Rows from block 4 of a small image classifier, named by matrix and row number. Rows with one number within an expert belong to one neuron, the router's apart. Each number is 128 + 32 x the weight over its row's rms, rounded and kept within 0 to 255. All counts start at 0. Numbers have three digits each.
After each expert's rows are labels from the 100 images, of 14848, where the router gives the expert most weight on average: "responds to" is what is common among them. Only what is clearly more common there than usual is listed. The data: dead-leaves pictures: piles of overlapping shapes. In brackets: how many of the 100.
# router: router (model.blocks.4.mlp.router.weight, 16x96, trained with AdamW), inputs 0-95
# up: expert up (model.blocks.4.mlp.up, 16x96x96), inputs 0-95
# down: expert down (model.blocks.4.mlp.down, 16x96x96, transposed), outputs 0-95

# expert 13
router.13:113161123072096054147137115078138091125154163103129180151082178100136149148123124158136103098170150093166083094119176152109101102143154105139093153166175103089115212162140175160169109093092121161123163168168128154148195131128189066145135145103148138135081091104103108148179098126147123132
up.0:136150159158150158082139123114142092102072099136127220098166177172066123149130069116175142154153155127154134140110147121135133111157159195165101121094126128142143088105165110144171128192107153114172143094093148108117103122109091084125196166104179060099154141138155087200119110104121094124
down.0:139111122089143142102109159141123093161136146098113037138140118127137112172126211077158127124132135128088117111099149113083166145107088118111173099133110214129102200155068133156170135139111084109102100135167074129179164132127110119084052131086121180138117105192142155108184147126124113145
up.1:166111075102133103082134136099136132110168150089110130161117155096102158069125111123191149132161110108206132145080102105140071157162122095163135176134118202094118155098156148142083031142074143086164100164132207103127107102155158107127144120118115075083134126110126114132141173139167150133
down.1:092194155136075150093084150086132093147165074174137089125152113157091077144162118096163123134133155142056183113158115136092134157136113131099133136164141103103091115175141119163079180083055123100136132104146132091129101089163081101129163099144148143073076158121175097175075089140152136151
up.2:174109141132110095178079130139138102166102089131132089155166144125095111109134130135035104115181129104148141091121139108168128135136057162176064124100083112112149117190083169094169090081149139208132161172113153127122099138159167139146140120109152117107078062137133128148133116063107100174
down.2:133100120102200154138101112123142114102154144127117219134140152117139141128130135093141106080156092102150103125126088140128123159140145125165147153104225087153093150122142171117040159096144135050112126090126148129062154145162117177136194136103171119096171130089165149154154126184175162120
responds to: cool (100)

# expert 7
router.7:085182161075103075099093169101138101162137137146142121120078109086096102118121114148132077175131107119179146139168110165107122180117086102100144184159152177133125120166089170101089185144101114101102120118121142196109165125140137088201097074137141133083155133113131149162076094211129132132
up.0:131130125079150085150147124135135079164164151168112113140109170087100096143134099137102106179146129124131182109208158154106105147135078137140097127153121105084110114139122104172154121051039092145181154141161051078126087188131120087111133186178127081130138128144119117131080128162119176128
down.0:064102174140136068132141175064144138103152132142137112099126146162149107089065171157117130143135131103136091144066149083121110180164158136109124128112111134131112082095161199106142144127102127161041179174068189153107120159150139134115148093080100152117103096098145150177165143110138062148
up.1:097093092075140060177097105173081129087148124137144169078108122126139112147109157085074148108164170083047182139177156132115164122136122140101085171169156125170154103128152135182136154123044128171117148112171086095099119115083132144107125105118150211132138133128119125177118130141132119092
down.1:099118169157077166021104137136133081158156119106102078165084173116149148149091107139120166130147185149155147096130125093160111195164077132113155102171132107111151125140166136150117121125077124098109160121136127201137179086124089091176202128116109115126101083193138101138109098115118104150
up.2:133106174171082145175159091188082126113114160129119164154157132141163129118098145192156106092133116088131155134125078050150117081112144134152108129071092102120087133185123138093141146152126147122109129140111123111129072066129105164070193099110080136206106122136115095125184159099079086158
down.2:124087021095082140101115111113101155101145134143105121133131149121099168127201125092171148099017111192160091094146157110105119109176149161153135115102173133115154154124168093128127144135133075126126154145111161140170146088099111115156092140152123168118140147050092135119187111138138176106
responds to: vivid (100)

# expert 15
router.15:108089117132175140165072105112122183134085078134136164088065109120169200120128160125110089105156159144184110120161190094139165107150152129158116183156144127151173174082154152126164185143166166140115150115125123135187144114159139118171153152100188202127119132143164093083138143086123089143
up.0:111103127154152158161109148070113109112169133106107140130195106165127143072142168142118180101137182107116161169224101123100110118160126124098149117135147135137181128085183171160182120130120113081134147101128131095203080114108182134139152160156106118143136067111121129083055148156173118075
down.0:097097135099118120109115107225089128147156131171136115129097150122087159151091123151159105168130104164152160104078111151156152132168113154149122170174152137095150095140083105188089107118098173085175092128063190142140164077164106104112136150126149197151106090091134154165172140083138153185
up.1:127119156116123127155119135136171138063140093124111186122125106076106157073166082178121128143145092139200058139177090098124137142175135109109183160105174054098110106138128098083116130173104119064149125072140097144128123099126116149100162148126192092151097144125104079094047139132151117114
down.1:137107197079102121081195162113110111155115169106183132121148155194102090098091113134141134186087065149109113096100212075094128136109090111122100126143170126122154134111086176121186101098119105097094176145128126140104133097112119138196101115128118124117149146104148093126211100174146134116
up.2:115173120178109125102141115118059116124129144156108116161113181145107093141111145129144160105134171115076088056076192142166112065092146129108139148137143131083121119083203127154072099157109113102047119145190184129145166129092095120114108112115122081177110105134113142133052106097127154111
down.2:139115093065099122151149123117123137134129111125120104176168092116098135086080153128093095134106081155172122177069048098154100173180136123133112069105125122111078112130093102168118205098153087118124166079093124108093088110113118153127072158124072156072132146116139180142171125145184155163
responds to: vivid (100)

# expert 5
router.5:123127071144190138167170166081102114060091110114078205108108122088108068123102162104085097095177161123135101094084166118162119125133184113146147104094153094099161111098121079134169103166097100152155182141166131156171162119123126116158124154149115106121184176093139111097120088113188120138
up.0:203142108141190196188112171133157160226135180205132123134134152119190146152125123118136120150168134134181156144159132138142134113128096133138105154170145176088109083156143141115152080123112131115199090151168108063181129160137147157104086144160143107151125144130146147178134108155122094139
down.0:183149143170126092133097082154161157111180199168078101145142117148095112154165087115104167149089128141091174105093063110126156108136104175117153112140135171147102111124086145144133170132132166125089209098133064182147174112136090085128121136110169081083116182170098100145139168116130165148
up.1:073130163135114142120149079096098161124095193044162092103078143139164101122115084077079121101101109101128192137134106107111145133142138108110073064143153139139169112098141186087134131116093135102113160129136107168157089130175111129156114197153062104154116080124146090107098069095094118157
down.1:111059080125155132133072153139093116100090177131100110154130093124099119125160160112130134100128114076178188093175129160146145136129172152123108135112110100056094098166141119110080112102084164136110133137138075090158154153113161181062167178098146117194120068150137129197119139108087093160
up.2:083143180177163136136106159106106162172184147137134158044145074132090165117113114131114175134158141083125183200137173153093174122147122201162127135107143135119090055179134136120138125158078135153113135095128136132104093159129111123108135113153176191103187143152124140079149174115085114154
down.2:143163129172068126113108114172120131132174104176167093122157145123114123093160106172107144118081098163187180122141101131095050059109147137087139162124185146146099159084141134131086186179079139141095113115044143112065108111134108105144141104139147094102153093109127095140060114148153138094
responds to: grey (100)

# expert 3
router.3:110173173169151162119163140062108116104128188177158182166079110104091085166111090127132149111149180120178126118092163078161134177179131113097173132078172122167182137125149116110137109151148132161168151147167130147138170103123120178131108186166118108158167169097178174111093125106172158132
up.0:092137129128074117098119112080078069127145174168125101141106114064107088077126141156149085102157131136142124109102179191124105127114152052143136126094060109104171127056166129038118078154075175136143124103130127133145156088122141182137087167118099080116140148103124132106113113154096116097
down.0:088084175154122185114092127189121074113159153113104175094076125121129108127114096142102139071151156135112187099103148164129067124060133172126063152144183119166115104153056170105138147093144125093119165104108162121144118170134132167065129153145147116116141158110109202144112122146162187137
up.1:120140132174123083163178148148163108129098141099146108054116119080120071110123089172131094135080120094069102079123125126109139188077151099127169092143160109112150144138066101127046149130184164097158161110119081128105137123098098111098136140095091135174160090141148088109136132068078187121
down.1:162054163097116170122130137111102114172096081117090142111094161119146131133131188137100151100174132181120103157131150104178085070182126129097064214116094092177174157126157147100126160160172121141168173137111090132139118133115137191105095186160100113099133150102160126148153163143146090165
up.2:131132062145075180118119111097171173099130116108092136138233089122103169127149146169094133136103134089145120082098163136169120140101116165107121164133129155176121145128127143103156124101148136195111167179150105136133216096146090198140146130147100062154113098142076111141146115097154128068
down.2:179098155135151112146165160133170169124092100093111155157074106130118098156077171076114099159112144143105101155087118131133083179117118078067113063127152105121121134132120114168124204188193124121116069100187162115152131157091174076093114105113106167172144109074120131143155109143149172133
responds to: grey (100)

# expert 11
router.11:193145110155153139100126157117131138091081133135139166174085088147068093138182097110109147162088140117119136174070148145084160158116089184111096172126119153153147097164174082127104173146161170071186143148147150093148135124112118137104071187148087156127107189115149166096080120123120175089
up.0:085071122163181143149090137131119096081105140137117178070163145141142108163155125143086139065175096106123097159087184144147132114113069147140071118125214104128141105140093138116168102087141059152125051157152176134165135118169135165193161135100133125108126112130141134147128065118095158145
down.0:123133136099158130108167151130159088146140196147160105190125137093139144122095108147131148203125112100119125141189050142102148147118127089146197131093121143168125136122166081134109133120107068098153138122087147149029149175155082110079087124134141098119130074112167163185096138163182123153
up.1:112127116124129127125120138124168129086107148126144109121109095099156106155157151120118118141133104125115119103164156186158059107103123103177139154131163146085133131189169127203178124131136057121119138213122128164057068115090147121220129144208194143137092131100123166142119143163166158138
down.1:133159160138127162103104114124112154150152201137124173144097120182137134154122110132137143183141151131093158139099189105197111137145200126115173130118114158137172101116072081155087128136117090085192164051093111059172087204135198087128126126114113156117116128140138124142098150132138174126
up.2:162075132139098111107104163081151129122120088165122157121080195136161104153055137103111147113179126136138060102143134177112131202159105121087173121144071095204142097127139103154182131147105146164079136187093105174139100128111106095147135130150157113104125098100172117059155134164165150143
down.2:113125154112192118119152168131038125126144124123157163112168147098160139167134089131100117132163161124139107065073105164092125080119200095093070058117177143128134149138180133156094065137094159142097175112121156133087128155189128121122126113121079134120102117105128138157031129096148116118
responds to: shaded (95); warm (76)

# expert 14
router.14:117133092157136124111153106099101175081148139143129152148085096083121084097171173103090084167109076134167118174084137116129095120185124058130146107076154132120118185130137058109085158194104089124160135101130154106140183129113088118165115097140082114084123209159092149132105144166129167157
up.0:144111087117098176133131108161158075129161079129172113184084099153162099159107126101154118105132172114166132091113077107155182146127165109104082166131097125154152130180047140122093141152197086081146120170120082149134180095117094130160109116084056102114082118108158159079120169131159147134
down.0:149105165132120137159057143115152123123107126139195076059094153137098158166077125178119157093121121113095125153120146108111127119134066132171083100082112122141117087173213095107150110107102118171161129113118140120112125119156188083127184144177198137109124090212124118135152079137164141147
up.1:168104148179144180148071101170123118098092085114137095160180101146157148128101136118093094165073069083123118094120086155127106143147102107115107064136107120128134087166143096150157097165121164211125194070119085107149100112095130140184155158157107091111133114125089127154186090115105184136
down.1:152121087158161158139125118143125149107150104189144102088104113108106046146116106144100158180187121145125096135105111142122135121128200101095107192147142118063096176126035115125093115103107070078149075115124129117132108130202074117155151143097156108120123130182169097132175149110105148171
up.2:129169145157133130122106142166164130106156134147221130058162132075174120140113066143128167162072109129123133124159142155111118158095102134149125148163145189127096127094146113088094080081175132161104065191155117114143155114110144097134152172102211105110156162129080094079158172119105154101
down.2:104070158118138139151162093192165100153108106085110128152189139110124162112098174123202115114141128126121144082096112137109148098147091171123138128132114128147088116166107166148161200055099064101130078218126113072103093156142120131098109151123180144097088142146140174122141074120079126130
responds to: pastel (98)

# expert 12
router.12:152102100101125103094094143071105153128159090092134207132065079171120133098202134117154137132126135124099153183176181075107148136137109157122137164155136119151178120079101072126076181130113090084134125133130155106125092093085150098082161149125126134176143169133155156107066154192118154100
up.0:076113032150135111164102115177117116109144099112117196167150108142097117165104115169114154143148142113114056109138136074177126104107178072143148122143124092127172108092136137121040100071154081144154194122149091085075092158106115129106112137166154100083124075143113094143131119132149151135
down.0:126098152109137161102122087108186126157126113152108065118090183102145092111087135133109069150129135147164200130169135146123160178132066130108132107123143061134164068113197159146138129120126087086140082175136143115139116074145178125171147153103064149115055103163150150104122126105079094164
up.1:099123170119237183148099129125148079156116095109210098162158057140173104116090121176126160092173133101123123133156073145104139144111172162126165105200115160122152099138140095066118108113128137123103096186097093158127148124170102168114139094130132116113137170131152127081109145158128130077
down.1:158168164144133082139073134200118125106142123151118156066052140090148150100144110112135133117147125143154089119157176130168171139094095106069119150110208113178127129109117179101134072147166145095141126084101166113114147064147130094161053091168173115068122120154109087100138136128123153158
up.2:090111125176079195144104127169078071100080068174077140126128138121158113156116134090098126156088133125138134133147159103119085133161105125164123095125122180126152146104124069119106101100129090139148130054148106108149132173178135104131180071166137077093074165070080099108151062155117133117
down.2:158169076146156147077101181177147165132126143106112078129151178038159121067133158093154136157119132120115130099079093067160134162084091146093176072119127120156168099145129106155114086140134106164110159199130131107071175139137063165130118151137131125135141157138117123127160205099145141136
responds to: warm (98)